config = dict(
    model='multi-label audio tagger',
    dataset='struck, bounced, scraped and rolled objects made by modal synthesis',
    train_examples=78125,
    noise_aug=0.002,
    time_shift_ms=50,
    n_mels=80,
    hop_length=160,
    input='log_mel',
    spec_augment=False,
    win_length=512,
    arch='transformer',
    norm='layernorm_no_bias',
    norm_position='pre',
    hidden_act='gelu',
    mlp_ratio=6,
    head_dim=32,
    fused_qkv=True,
    bias='all',
    qk_norm=False,
    parallel_block=False,
    dropout=0.1,
    inner_norm=False,
    moe='top_k',
    drop_path=0.15,
    num_experts=4,
    moe_every=2,
    expert_mlp_ratio=2,
    experts_per_token=2,
    shared_expert=False,
    subsampling=1,
    layers=16,
    width=160,
    positions='rope',
    pooling='class_token',
    num_labels=32,
    residual_init='scaled_by_depth',
    optimizer='adamw',
    learning_rate=0.0011,
    beta1=0.9,
    beta2=0.98,
    eps=1e-08,
    ema_decay=0.99,
    max_steps=7800,
    batch_size=128,
    epochs=12.8,
    lr_schedule='poly',
    final_lr_fraction=0.1,
    warmup_steps=230,
    weight_decay=0.3,
)
Rows from block 5 of a small multi-label audio tagger, named by matrix and row number. Rows with one number within an expert belong to one neuron, the router's apart. Each number is 500 + 25 x the weight over its row's rms, rounded and kept within 0 to 999. All counts start at 0. Numbers have three digits each. After the name is the row's rms in percent of the matrix's.
Before each expert's rows are labels from the 100 clips, of 14976, where the router gives the expert most weight on average: "responds to" is what is common among them. Only what is clearly more common there than usual is listed. The data: struck, bounced, scraped and rolled objects made by modal synthesis.
# router: router (model.blocks.5.mlp.router.weight, 4x160), inputs 54-107
# up: expert up (model.blocks.5.mlp.up, 4x320x160), inputs 54-107
# down: expert down (model.blocks.5.mlp.down, 4x160x320, transposed), outputs 54-107

# expert 3
responds to: large; membrane; repeated hits
router.3 102:522477501517498526491480491505462520479496468508515514488489487486529432480482460506511486511511518480464468497453489477496516524525515502490460500543467511487483
up.0 102:472475497537483523458475472506549453510551515469475448468484483510517498465489489476501529539535483498471472477533524486549489471506495516503493497508558483471473
down.0 108:525521496488521507482519509515486492559494511535506471478535491478510475479443495542518508509532481486516459490509494489517478552505493506443498462537506506505512
up.1 087:478514502461487446436510534518534485509512491511513491478497467506456468500493489496512512529545526466474506505509509498513500517453475512500510497514532478514504
down.1 094:500446480469483502489521508524459498476503487540507518487506522553512494522477477493534532505509497520464528501489507520504518510569497505503514517452482518545500
up.2 088:497474528490514476484456505509534480548465459498492501478495482452484489536505480510512512468472500521473491504510490446523460467495528533489487474525536492484487
down.2 080:569528475498507510479493537509508506517494474534501482510512494492502469527540502484480494500479513492530443480485503466535470488465492482438466495514491482491536
up.3 082:516529456494493494499518466489480537498521480471525483452513446497499444463521455509482471504483545521516485510458478536535446493482546470505490514514455492501528
down.3 081:531515509517547493483491518493495494518489470507516498521521548470514538478488429459522514516505478519491500506486496492498492515502483539510497508523483492460467
up.4 114:504462498522497518512544511527507482489468482554491530506463464514503495489547523503475523516463493456514529526487501457538504466501472515449500463483527513506466
down.4 115:485497489526461494458481497457520502495466508493533496494492558495506473534522522474507511474504497511543496509508478490499501455480515495472502557472472474539524
up.5 093:494539538501517539485512466478495504505484497521495478512484517527499532482497472480463491499528523475513538489476493525482481515479538523434476493502468525547526
down.5 099:475475538514518438547507500480513535506479491490501505505511503482513555510481519492533510487490503503521533501511505497490500516466499492462520547467502488460515
up.6 089:502468457472491470473529483491521527495476442517497475508480467524509512532502517520445521466460552481496502475461496504554479463502517494467442511464467559531495
down.6 089:484506531488522503514467455500472492510475501519571491517498537477515501515520510454476506494478503512516463483478469528491532506521499460499476539481496493534468
up.7 100:494507544502539503457521496506499472471451514522491500531470507494496515513518489508485492523522539510520514479493521449497453521476532514474465512486483506529534
down.7 090:475490525520488461527486492510524557553481515540507493485529506453498545477507502494520473484517485531507515510525483562478480539482521532468524511496462476481507
up.8 103:496539464488519469534507533460488507498506503495461518480471505462475471489536464508539467484488535505527540487502508502463471504483531479519521490531495481472536
down.8 091:533452496514476468499482522452507520498467490555491526496515537482518499514518487502492501538459544459518481481499512478532477484519475490514486501504491495538540
up.9 095:495503503522514531542565537522496489446513524517496530526442474510514476537498500510499476510450518521508527484517525518508458468466481471477489433499536533477501
down.9 082:437509524487504531497494478499525552488535526539488509500518527478533506522486497534521461482476540526510498472492531552513473493517506451491496514493479469493517
up.10 141:534474447512491532551511515532558482512470530496500515505514477517506498515509465520516499476495517492496516527531500514516520516492456492486473523493501493489501
down.10 166:510446477495484492499542480518523519546474518500501528493519476506515511515484499550535514474496487492487516501540495474504499492489456477497506515489538536503487

# expert 2
responds to: steel-like damping; clamped rod
router.2 096:481474485504509485519522479468508496469493521532513481481514492458472530518479462511468470499505537488473513562538493480476493553461528512539505515523508479480514
up.0 086:478490536494519469515530533503545455509466533496463510499566576483481474541494508482541499461491523500530520492518501463461534520475475512503499499507524488495498
down.0 094:505506556514470494460472517490465521528512521456488503559478493488505466480513520503490474504511500451481483504478474548473500533463497541473506492531481534502543
up.1 095:532484456470508479547505539482529456482536511499479476493472492526483493511534496496476441496481496534493551467494537470499479471467524487501457499486513496497475
down.1 079:481530475476535492514505495524518503527529522533468494476511479451453498521519496516524523498459544493489462505520464523530477501473503454491501467496560464517523
up.2 099:491514493472477491513542509533502539537501527451505529527510515504525505530496535532510549496512481552479513485462490546491516492516513531544486455493536500528474
down.2 106:484511526502490474490506484507469505532513504461494537555488493508540472502480497513524501493499494457503492444495486478480517526521507489477491542482489537504518
up.3 096:494526540530499528480493513543484518528480462523525478519507484511472479500516474480493483473506470487527505552454459525481487519466463501481477526517475504507528
down.3 109:516510475540531560527476465498530520536504507514487490488502497499498493501469499491481506471484494509482530512514492517535511490498466564506470510547503514527468
up.4 097:485496484497496541490493488527529472487490526528423507468502504517514528460490535520507526500497497533545472468572539478466479500490466452492465514483499521480519
down.4 103:500486521481494489493501507480503489487484524474541467522511490491560521451482519507473476537536502493486494487518481520481500532525481508478551513463474542521486
up.5 097:495520541491519479447477516507483524489532498509476548511471493465477489483508553494493511482501525498478492522461512512504521501465479501511526491489532483513466
down.5 100:482480489488506517466484471516477498470507507516515501484464504491463503488530478512478504534459501420471509490496545458525469484515539510501529445516538463479497
up.6 088:494479496478522441523505528506484475528486482534453503484538507463501460500545521489520514539506521470525510472538499516504478492518498513457477498513505504493547
down.6 078:497519521490521518521500507539551458475556524493487457497516481517457486522497495536501528509500533534506507486522481520509459473484523514474511452518492487491492
up.7 090:518469469490445526545534522516492480515518490479488540492528425466495481505513440540550495489491505491498508530525475524484488527461482498486479483544521456520486
down.7 093:462482556494508489493488478525491560491527529508524490498540539452498526496525553501534529482491467506486506474528506523518476538476502560538517513504497489496471
up.8 108:498499543489477542512497498505491511532473466551527483519503456495491485461519496462512453477500512511552538482428515516519476463460483479498476510505516490535509
down.8 095:482487478459520472521531502495508513496496515488482517452508517504504519530525484483492496521514522548487500478534523430504467519497529484529472488458520440473472
up.9 100:489479525495495483510483504513453478466489502494487489512511507480510506494534508548475495523495562483555487477543558444517483450522522517495502478512483522492494
down.9 105:520504505470552526525521491515550485464507516480507467428543481491457540509512499487469540540517532512530471478538494512500474501510485497527467435545499469475501
up.10 112:502496522510518463492510535500515488502471476500463487490521473497494479546489469552512476474502537528512458493546517492467492514450467494466496497496516527523552
down.10 111:498464494488476532513472514474496466494532545518478481503517521506490487533524543528528527525505487511482499471574549478490494517498449539486501476520518516504484

# expert 0
responds to: membrane; action: one hit; pink noise
router.0 110:451526521503514491486521509504488493515470480467494500538447540541542541510513552440527521505496485490508494432507531508480526481525453533455481507474488525468489
up.0 096:513505508476509539503516486503481486470500466524484481482481502510493490488525520467489527539472487488498465465502524479509472458505470545441471496509512509520507
down.0 083:503504441510489513505452507506544450507504481509495461480549528472522502515521499480508525496504508479512510530511531515501540508514505506487553482533532526550513
up.1 077:484561513505511557480530505508524487518517478511462508525497513520517515498467525483515472480493496453470485506498546524528516462517506534473475538500515486506540
down.1 059:528521520528514480518502490546446501474496474520483474503510510523515482452480513480500459505531496526495505497514482532501471488507491518519456518525496479536491
up.2 089:466530494512518535516512491476441492534467491506509478526470508466492450500529443495547443494493534498476529476480486469545472479483514524493487500490473490525507
down.2 094:487529527479495500471516469495457521491465482505483509502486501536518529449498481471468485543472514457506520525490471523535490479517482460529499511499500499504520
up.3 078:526522473493547504477449477503469498517510504490531485492527498452479483487510531467478521486492488461543560504520499465521474484463536540490517525506488526517508
down.3 082:458493515487461514525536482452507520522502535538521544500490479508456530479521478519522515517500524466465533486487500530492484563495521500574472503450503438462498
up.4 125:522536523462517466532511528472507512537501487493514541532537482477486503515480487550504464494494510502502514485477492522470499497487499475503535459502495529496500
down.4 108:457548472501532508470447518504501515498489474516502485478480470557497503537524496471505529524487493486515519473491513504508456490491512502488503525451499496470506
up.5 099:477541511488477470514478554500487529487509491493474524526489468508515520474519506510528464529504587466492517466456500505500506454510493497522508515510490496523483
down.5 101:509510498460504468485490520478503511505457510467542528543533509454515499530500517540505505536531529494488526492451464510455512518494476481471551519504510506471547
up.6 091:553523475482533504522485490543503477536494445506488479470538453513476466496520510502494519484524544471550512518432477515470478516484488489511527485510466497488485
down.6 070:488464502534543473530541455511501498441436469479503471469536539502518530524490501486536528525503467524520487476509504503511510506459489478507463563489464475537519
up.7 090:512519545482516489519544542512511518563497521489497511521489490471478502501457515508532505448482534498523471490511524508498485520484469518497471479498458529528518
down.7 098:480471548467478495463504498495485485535482521461490510536526503523539516518489538528512516446515463525529468506526483483511516536490478495461525503514486566490492
up.8 089:509499514451527529497551519516518487508487504472448514502507511525520510519502521509562494460485514481515473476505550512482473527489490485504497523517536507496513
down.8 098:484485520516480495487491507505462527479484465477493511528532512509502545528480503502521472487524466531508499488487443488508483502492495480502474524535459539488518
up.9 115:494539535501511470497472497519490485480532493513463466437489491479443451511536474499519491509491562495488490482518554523510484516473506545499521511492485484523529
down.9 093:506478529536496502492499494469478495522476497508519502504453459491478481441508464495520495580534483496475535522517463519493491503465509499496495494517521502507529
up.10 107:469509481481501517521547508472495484530487479496455467516523503498504477501495497478551522509506537494550494482498484527454539503466464475527497539501509479508480
down.10 112:480508530506493463485494534508476507504499499494505505485532507521503467523490513526506494510518539474457534511488452536489508536514463499513535541487470501509497

# expert 1
responds to: reverberation; hard striker; text has "room"; text has "reverberant"
router.1 091:481475497520486496497525520503552507532499525495534509477512530531472509501480512505481533472523508532498505543539503533544500443513502458538515523448526530526453
up.0 088:494508526486529454491506504460459507522468526478497512493514513519491488482525492455502486496498534506503468465521487499463493503453545490516490526491487517487578
down.0 099:559520529504501500498542521473463492465472495477513521518501522516519501437517501485546528502530553513553497464484502504465506474484508501495503462493502475467527
up.1 096:512507499517545492453530495499519523487521487520472471480487504514474469483520423519491461496446527462506487520452495507542438517465510501474480480506503501512536
down.1 071:489504535481515485509538545472489484435481539474541557437504449490508516518512496511478495493517511559495564472519466541508493476504482492494511498524490511478458
up.2 103:514473528451542510468568492527539552506514488549494496492512499454491510484494494515491496494498521511487529524470499503531486495531499515485520488495544472520499
down.2 092:511493471457526464527493511532478483502514504478511495453505458555505470482530477442501537498528491495488501497526447532499471539516525512506493514508474511515486
up.3 113:534491538508508457459498503495486509495477494506512498505515509473495509474549449469505445489487510492499517509484487506518480457454507447489482470489494516498499
down.3 120:482533499499470536506525461453464490447483465502528498461486510504501534532506469491496497506522519533482492499496485521528465490533531476532482487485496491498528
up.4 108:485498530471503504544511511504471493461437507515467532526484505504484510519535474479474488513516500503521511451503507478478536477488517532464457473483447494519555
down.4 094:516516567466528501441473525478485496505517532504489465493503477486493495516500542519518480484539505527498502463489520515480522564491545520545514500522485467485474
up.5 095:494495530482492493512491484493486496497462514493518524494511483468498498502529486482477474508503511515517482483495496497500473483496509473505519507493531472521501
down.5 097:536508487521483483521545467473509522485503480488529533518484521512468517461507493477480478509487501524556505484492483490519462512479533483508515480507492462484532
up.6 099:513492496487501484502475521496503497501441506494470495518468490451511552493498517528526520529505543501516444493541537514476495479477474543507494494519536537487515
down.6 106:481523522478465497509507486473499532477496490486503531489519516421508537526500528501470502567516506513545464509513518522459464532475492531528472500534531471509519
up.7 095:545530494480520510505531548462497532477513519496497478473487499413531508462488519479506485503512532508494515459506532518484501528493498478457536484556521534502480
down.7 087:489523529470483500528499508461449487458505487454478530527501489477485525515498479484493520513511494508490548485524504522488445518513475522535521483500461546510491
up.8 088:511501501493495529503522487472520524470489500509510513531503506508488518521505473501527485493492483569564527473480524469523480507505497451491473476521491491563508
down.8 086:520484487518526483536491469492502530527521480540514478484476475480447477519513483489479498535524524471478465515490459531505518478508529495556488533529516494552487
up.9 084:524488489510494436514546481466486492458517513464496512542490504483480475523517515442493488477512495519511471496506499526453497504468500517495487562439484492472533
down.9 088:524498506542497496495526508469505490481476459486487495537468535500507527468531497507529505508528482474506501472462446494501515480495496540478507472494510498488525
up.10 080:543486508491518502548563477531511512459527508469491538536480483503513486480455496481519549488482491532498465499508478534451522492503514527528487493530469482528514
down.10 083:523510476454495493497501502500501476511512500475479506480528507545552519480506544476499502502519489524512468497508498495491549548491469484511470558522526493516500